config.yaml
dataset: "made-up waving flags"
image_size: 48
horizontal_flip: false
encoder_expansion: 4
batch_size: 512
epochs: 38.3
warmup_steps: 140
Rows from block 0 of the decoder of a small image autoencoder, named by matrix and row number. Rows with one number belong to one channel. Each number is 128 + 24 x the weight over its row's rms, rounded and kept within 0 to 255. All counts start at 0.
After each channel's rows are labels from the 100 images, of 14848, where the channel reaches its highest value: "strongest on" is what is common among them. Only what is clearly more common there than usual is listed. The data: made-up waving flags.
# convs1: 3x3 conv (decoder.mid.0.convs.1.weight, 128x128x3x3, each kernel summed), inputs 0-63
# convs2: expand pointwise conv (decoder.mid.0.convs.2.weight, 256x128x1x1, transposed), outputs 0-63

convs1.71 [ 94 101 140  89 135 112 112 155 132 108 126 167 134 157 113 124 132 121 102 134  54 109 129 141 158 136 121 103 148 146 101 125 130 123 124  63 105 116  91 178  99 118 144 155 126 125 197 158 108 132  89 135 110 144 101 121 116 115 153 136  91 109 138 124]
convs2.71 [117 156  80  92  93 146 193 117 117 177 136 121 144 140 118 102 118 126  86 104 131  99 143 174 148 108 131 157 106 136 123 120 115 150 126 148 116 165 106 166 113 131 127 131 113 162 128 170 146 141 107  92 137 162 140  85 143 161 159 143 126  76 126  86]
strongest on: white

convs1.14 [111 105 133  96 182 123 105  86 104 118 145 116 151  86 135 135  98  99 111 179  44 133 142 138 160 176 127 140 107 122 125 136 119 120 124  79 140  98 130 142  99 150 102 123 133 131 129 127 104 133  84 161 134 121 164 130 100 122  91 114 106 140 109 134]
convs2.14 [142 135 125 106 125 136 111 137 118 132 121  96 122 116 139 109 211 160 128 166 103 121 137 156 108 105 149 101  82 145 120 138 102 130  89 144 134 155 129 143  73 128 141 111  95 112 141 123 105 135 125 148 139 137 114 141  76 121 105  69 143 124 122 153]
strongest on: green; saltire

convs1.50 [127 111 129 112 159 119  67 147 133  60  87 161 148  96 121  98 121 139 134 139  63 131 167 131 147 140  98  90 139 105 117 148 139 167 138 126 125 130  90 116 113 138 112 102 136 133 150 164 120 135 120  69 151 133 129 124 113  99  99 106 115 142 111 118]
convs2.50 [127 135 137 120 147 139 123 106 114 107  98 152 133 119 138 149 108 182 103 150 107 156 153 133 104 110 103 134 137 128 173 165 120 140 142 122 157 149 152 144 142 156 107 168  93  86 141 113 112  97 128 106 177 134 103 111 127  84 108 108  96 128 128 144]
strongest on: red; teal; saltire

convs1.11 [109 109  84 140 115 149 106 126 147  82 100 104 122 169 100 109 106 123  77 129  76 113 135 169 137 177  85 123 172 140 102 124 140 162 133 125 128 125 108 110 116 167  93 128 125 131 147 108 104 100  98 126 165 125 124 148  75 103 124 112 145 113 134 142]
convs2.11 [134 133 152 180 168 154 177 154  98 127 135 147 105 133 149  90 129 123 131 147 130 112 129 110  91 158 143 151 112 142 145 118  64 142 173 132 154 123 134  96 107 101 148 118 164 168 139 155 101 130 124 138 127  95 172 102 156 166 140 178 160 126  76 168]
strongest on: blue

convs1.88 [139 102 126 157 139 117 102 128 139 129 105 157 119 132 121 128 102 151 131 104  85  99 127 101 118 139 102 138 163 152  79 149 162  78 138 130 121 147 110 130 112 107 134 130 132 157 153 169 130 109  93 101 124 111 117 133 124 104  78 127 148 116 119 133]
convs2.88 [ 72 141 118 169 118 123 107 114 103  97 151 118 162 103 105 109 173  88 118 134 116 158 127 163 111  89 152 135 123 107 105 127 130 121 100 145  79 130 158 138 175 172 112 154 139  77  75 122 122 152 123 141  93 137 113 156 114  89 114 147  85 146 146 145]
strongest on: many stripes

convs1.48 [130 132 155 134 156 170 156  71 128 107 138 103 126 104 127 135 110 143 137  87   0 135 123 131 158 158 141 132 118  99 131 143 135 170  89 128 155 103 114 134 125 138 127 110  91 160 105 141 126 110  87 163 122 119 152  79 106 149 107 121 112 130 103 117]
convs2.48 [108 144 139 138 144 119 123 153 140 133 115 153 136 120 118 170 104 134 155 105 144 153 123 148 142  95 112 124  87 163 171 119 166 146 155  84 116 139 163 149 116 145 108 108  92  86 110  97 138 117 113 146 111  96 136 136 115  99 111  92 103 156 120 138]
strongest on: blue; yellow; diagonal band

convs1.32 [ 64 147 151 144 128 122 169 108 120 130 124 129 107 169 110 129 153 132 105 111 151 118  95 116 145 146 145 126 140 134 169 142 136 108  64 147 123 112  84  79 105 104 139 149  64 109 130 122 107 127 158 143 115 125 126  86 135 148 119 163 105 111 106 146]
convs2.32 [142 122 160 188 161 127 130  76 114 143 118 112 131 145  91 106  91 114 126 127 119 112 160 123 141 100 121 111 123  95 119 116 139 138  92 104 159 130 129 121 111  90 136 132 111 100 145 131 139 127 143 155 159 124 160 107 141 178 157 138  98 120 106 173]
strongest on: white

convs1.3 [ 97 167 148 188 109 136 180 135 159 162 110 153 146 146 166 115 162 146 141 126 113 148 119  82 120 122 130 132 131 113 109 145 120 123 126 161 162 116 115  92 144 131 147 138 152 143  97 137 135 139 149 144 139 116 104 139 173 145 109 128 149 106 127 119]
convs2.3 [157 140 147 147 149 116 140 155 154 142 141  58 128 126 138 129 190 150 116 122 144 136 112 110 104  80 106 135 122 121  92 102 109 124 107 135 116 176 148 148 135 155 104 125 132  91 105  96 120 134 134 160 177 146  91 123 136 159 153 123 147  95 125  98]
strongest on: white

convs1.83 [ 86 116 127 132  87 126 103 108 119 125  75  92 113 153  91 130  87 125 114  90 120 105 131 134 114 139 104 125 137 150  80 142 115  54 161  96 147 121 101 154 157 110 151 117 116 133 150  96 170 149 128 150  75 134 135  66 173 120 101 158 100 101 146 144]
convs2.83 [120 116 113 164 128 153 111 111 111 116 143 107 149 146 189  93 104 133 165 133 148 140 121 110  80 117  85 144 149 156 106 134 139 142 114 157 127 149 164 126 170 150 144 168 173  92 134 139 101 131 142 167 119 141 131 159 133 182 117 132 137 147 170  96]
strongest on: green

convs1.79 [152 152 132 166 106 201 102 140 122  99 116 159 101 115 124 152 166 163 136 117 127 107 110 165 150 113  99 138 143 121  96 118 143 170 116 127 146 114 105 161  89 139 135 157 130 147 153 157 152 105  91 118 143 101  94 119  81 141 160 131 153 170 158 143]
convs2.79 [134 124 129 117 132 115 111 110 130 131 175  78 109 142 100 131 160 114 130 115 160 137  80 144  87 144 105 134 108 130 121  71 139 126 114 130 149 103  90 119 134 111 139 154 155 153  76 110 136 140 153  98  96 123 100 101  43 114 116 132 122 115 109 177]
strongest on: green; saltire

convs1.26 [155 149 110 161 135 133 101 127 143 147 109 111 134 152 168 148 123 149 110 124  82 167 101  79 149 128 135 125 152 160 105 142 118 151  98 103 150 111 133 160 157 195 121 127 126 121 119  63 134 117 138 143 138 105 137 120 123 167 112 120 130  97 144 109]
convs2.26 [137 136 137 149 148 166  72  78 113 168  98 147 126 132 113  97 149 153 122 112 129 142 127  98  99 168 135 137 126 117 131 143 117 138 109 124 141 166  79 103 140  91 104 108 133 145 108 127 157 130  97 112 132 143 118 120 131 163 129 146  98 114 173 154]
strongest on: black

convs1.76 [118 141 133 103 108  85 121 100 158 122 114 169 149 114 110 157  83  87 120 100 112 136 127 152 121 161 134 118 127 142 148  94 158 141 146 100 142 132  72 107  87 116 116 151  84 118 112  95 147 151 114 155 104 124 184 131 119  84 129 139 130 120 110  82]
convs2.76 [ 90 105 131 154 164 175 148 123 153 147 114 122  98 133 123 125 140  84 105 116 133 179 123 120  98 171 117 156 126 155 130 130 107 145 107 129 109 149 112 154 141 166 148 129 135 113 154 132  91 153  97 118 116 127 110  94 164 149 116 157 141 159 112 167]
strongest on: white; black

convs1.61 [ 93 101 118  96 165 142 119 130 107 104 125 115 121 117 132 171 152 142 123 158  80 115 144 149  92  98 100  97 119 144 116 123  98 118 165 156 153 101  99 139 111 132 130 154 112 110 171 123 119 124 117 139 105  67  92 124 108  99 145 131 161  99 139  74]
convs2.61 [151 149 128 101 109 103 104 108 106 116 163 128  79 167 158 140 110 116  94 108  93 121 159 160 123 103 113 146 149 134 103 146 131 146 137 116 122 122 120 136 127 121 177 185 142 140  97 136 160 123 112 112 128 117 133  98 118 119 134 142 134  80 119 152]
strongest on: white

convs1.125 [142 119 115 152 162 142 132  98 118  73  81 134 124 140 158 122  96 135 120  92  59  95  94 149 148 138 124 137 123  86 137 133 125 117 116 151 134 127 109 161 108 120 152 144 139 174 141 153 132 114 117 110 146 146 136 134 139 156 140  94 163 177 106 122]
convs2.125 [144 130 173 101  82 122 122  96 156 124 121 186 115 115  94  98 104 134 163 147 150 160 149 121 139 133  99 104 102 117 122 130 128  83 138 149 130 129  79  84 115 114 149 161 131 118 151 119 145 105 156 151 103 113 163 127 138 143 100 103 146 139 109 119]
strongest on: black

convs1.121 [145 121 123 122 118 100 127  75 177 118 139 109 130 144 112 151  95  80 116  68  46 162 167 144 135 157 101 149 144 115 157 142 114 117 101  81 121 160 155 117 148 112 135 100 125  78  86  78 173 137 110 161 123  97 162 137 124 136 153 100 135 100 139  98]
convs2.121 [140  91  94 171 120 170 120 121 155 135  80 126 138 152 124 127 162 126 127 117 133 181  92 119  91 124 119 115 117 176 160 102 111 157 130 158 166 132 121 156 122 146 142 141  95 107 125  99 116 151 143 142 104 113 113 117 116 127 143 104 114 138 101  98]
strongest on: white

convs1.84 [148 139 116  82 176 141 122 140 147 105 123 102 141  95 121 142 166 171 125 127  50  86 158 141 117 109  94 110 110 151  93 144 128 129 119 106 135 113 113 123 113 137 153 147 112 124 115 181 149 164 122 151 122 107  89 123 131 119 110 129 124  80 118  89]
convs2.84 [142  98 150 107 162 118 122 115 135 106 137 146 141 172 106 138 141 164 120 110 213 156 128  95 116 131  93 136 125 143 125 157  95 110 119 122 130  94 154 107 145 127 132 133  87 113 137 142 146  94 129 165  88  87  95  81 101 116 136 105 130 146 127 149]
strongest on: blue

convs1.113 [105 119 103 125 147 141 132  78 153 111 111 109 141 128 143 117  93 119 118 132  27 100 172 121 100 109 111 105  94 123 120 133 131 119 131  98 141 180  96  93 115 142 145 135 140 131 160 143  97 145 148 118 133 111 140 121 122  66 118 115 137 152 149 117]
convs2.113 [107 138 146  71 148 103 129 177 110 141 140 133 113 140 111 144 134 163 131 144 129 142 167  83 121  99 117 145 117 133 116 107  89 158 128 129 144 143 125 124 140 119 103 116  99 142 141 119 124 143 122  91  79  99  82 119 109 138 128 147 152  90 172 149]
strongest on: red; many stripes

convs1.92 [122 120 151 114 113 134 147 147  70 105  96 117 117 137 128 139  89 116 131 101  33 102  99 150 116 156 168  84 138 135 132 137 106  99 115 139 147 126 120 129 142 131 135 186 101 130 175 142 122 145 122 146 133 132 145 115 136 116 164 118 158  78 102 148]
convs2.92 [ 85 128 126 121 142 126 149  88 154 176  66 182 130 158 103 156 150 115 117  92 176 138 123 136 147 114  86 123 167 139 114 127 145 134 179 115 121 145 159 135 119 100 145 130 108 157 117 135  96 137 133 119 136 144 112 162 121 129 114 133 116  91 135  89]
strongest on: many stripes

convs1.15 [ 94 134 154  70  56 117 150 108 135 124 153  96  94 111 134 124 154 115 139 118 147 144 158 106 115 101 150 175 109 100 136 140 106 124  68  92 146 161 121 123 120  92 102 101 137 128 139  92 156 131 124 158 127 114 162 151 124  96 113 133 162 109 153 121]
convs2.15 [ 93 134 111 123 165 109 165 137 115 116 127 117 124 105 138 127  97 119 123 147 150 134 140 128 157 116 135 155 144 127 191 122  94 100 137 126 105 114 155 125 171 109 135 115  92  95 132 164 130 117  87 170 150 140 140 122 172 116 153  89 157 122 140 118]
strongest on: white; black

convs1.97 [128 120 138 153 119 119 126 135 122  95  73 180 157 119  90 140 128 124 129 154  93 143  91 117 135 107 165 109  99 129 128 136  87  98 132 100  83 127 104 124 119 119  98  52 136 128 110 130 118 119 147 164 144 106 121 114 136  97 124 101 101 116 157 104]
convs2.97 [ 80 195 128  82 122  87 126 151 153 101  65 136 144 125 132  76  95 104 124 148 107 132 151 128  78 116  76  94 104 117 151 140 116 137 150 151 111 110 110 146 139 168 142 121 135  76 108 160 159 108 125 156 111 100 151 136 168  99 123 124 140 142 139 123]
strongest on: white

convs1.107 [ 99  89 102 118 141 119 156 138 152 140  98  81 115 185  94 113 125 142  80 117  99 138 105 130  99 129  90 156 107 123 124 128 102 118 129 145 151 120 150 111  83 132 117  82 143 117 140 149 151 134  98 159 127  95 123 145 106 122 134 102 126 100 130 112]
convs2.107 [107 117 139 148 112 129  71 115 107 129 121 153 141 134 124 130 128 122 111 152 138 129 115  95 116 104  71 135 135 160 127  58  94 138  99 156 124 170  95 136 138  98 160 125 156 126  87 128  85 162 131 189 161 109 140 165 136 108 123 180 131 147 166 123]
strongest on: black

convs1.94 [ 76 117  77 135 105 130 138 127 102 104  69 148 159 127 132 119 124 137 117  69 148 105 115 123 139 170 111 142 132 194 123 120 153 155 120 139 143 186 129 140 139 132 138 103 153 134 130 105  97 144 127 152 141 148 192 132 103 127 132 141 122 129 138 117]
convs2.94 [142 124 162 148 114 137  91 131 127 145 121  91 131 148 124 127 105 124 133 161 153 154 148 106 102 170 171 148 137 106  90 140 109 127 117 110 124 129 141 158 112 124 139 102 157  79  56 138 132 106  93 155 134 106 155 131 153  89 127 113 113 170 120 136]
strongest on: black

convs1.82 [ 81 128 131 118 127 143 135 151 129 111 136  62 153 134 121 143 118 117 139 140 120  96 157 125 110 134 103 127 139 164 119 109 172 105 157 128  67 143 146 135 133 116 137 111  80 109 107 112 125 127 123 132 130 129 138 143 137 104  79 166 113 144 134 140]
convs2.82 [126 121 119 142 130 141 138  78 147 149  76 149 137 190 137 124 131 130 164  67 130 145 108 164 173 111 112 137 131 162 118 123 126 111 187 158 131 140 140 148 102  98 106 134  99 192 145 123 140 171 113 123 150 138 150 152 145 145 137 107  87 109 140 137]
strongest on: many stripes

convs1.103 [121 145 139 183 119 119 129 127 132 103 112  96 130 131 125 112 169  98 140 111  61 136 128 126 113 107 114 120 128 114 117 136 122 112 109 134 134 118 165  94 144 172 160  94 163 134 129 130 138 138 111 104 155  96 120 143 135 117 103 120 134 152 109 112]
convs2.103 [150 119 102 136 131 131 105  93 145 136 113 148 150  90 135 119 149 160 140 157  98 129 133 126  83 130 157 137 123 133 137 149 134 160 112  93 114 201 138 103 128 122  87 159 133 139 136 126 154 119 147 138 145 123 127 109 150 136 107 126  99 118 122 102]
strongest on: white

convs1.8 [155  99 145 109 143 146 122 132 154 106 139 133 167 115 101 128 193 128 146 116 146 174 215 132 174 201 160 115  95 100 120 146 119 140  82 107 151 145 101 136 124 121 129 106 127 132 120 128 165 127 116 121 112 116 114 114 186 134 105 148 153 104  85 165]
convs2.8 [119 145 134 145 120 131  89 184 177 133 135 169 155 139 109 116 124  97 122 149 148 105 156 124  91 122 157 116 145 106 145 102 141 128 100 134 126 131 168 168 132 136 138 144  81 124 110  82 149 159 151 145  79 129 138 100 112  95 133 178  97 150 110 107]
strongest on: white

convs1.23 [111 136 113 128 118  77 157 152 137 156 132 170 124 190 153 125  98 140 143 100 148 104 121 108 162 130 120 127  84 125 147 136 146 121 116 131 131 109  76 166 118  96  82 110 119 108 100 163 110 194 123 118 120 156 127 107 124 154 103 104 168 108 145 170]
convs2.23 [135  94 146 108  88 121 179 126 124 122 115  89 130 135 150 120 163 145  97 146 154 147 139  85 172 109 154 113 104 154 118 155 145 101 159 147 123 149 154 135 110 103 156 106 166 116 158 132 117 134 189 147 158 173 119 181 129 119 151 182 120 105 124 158]
strongest on: red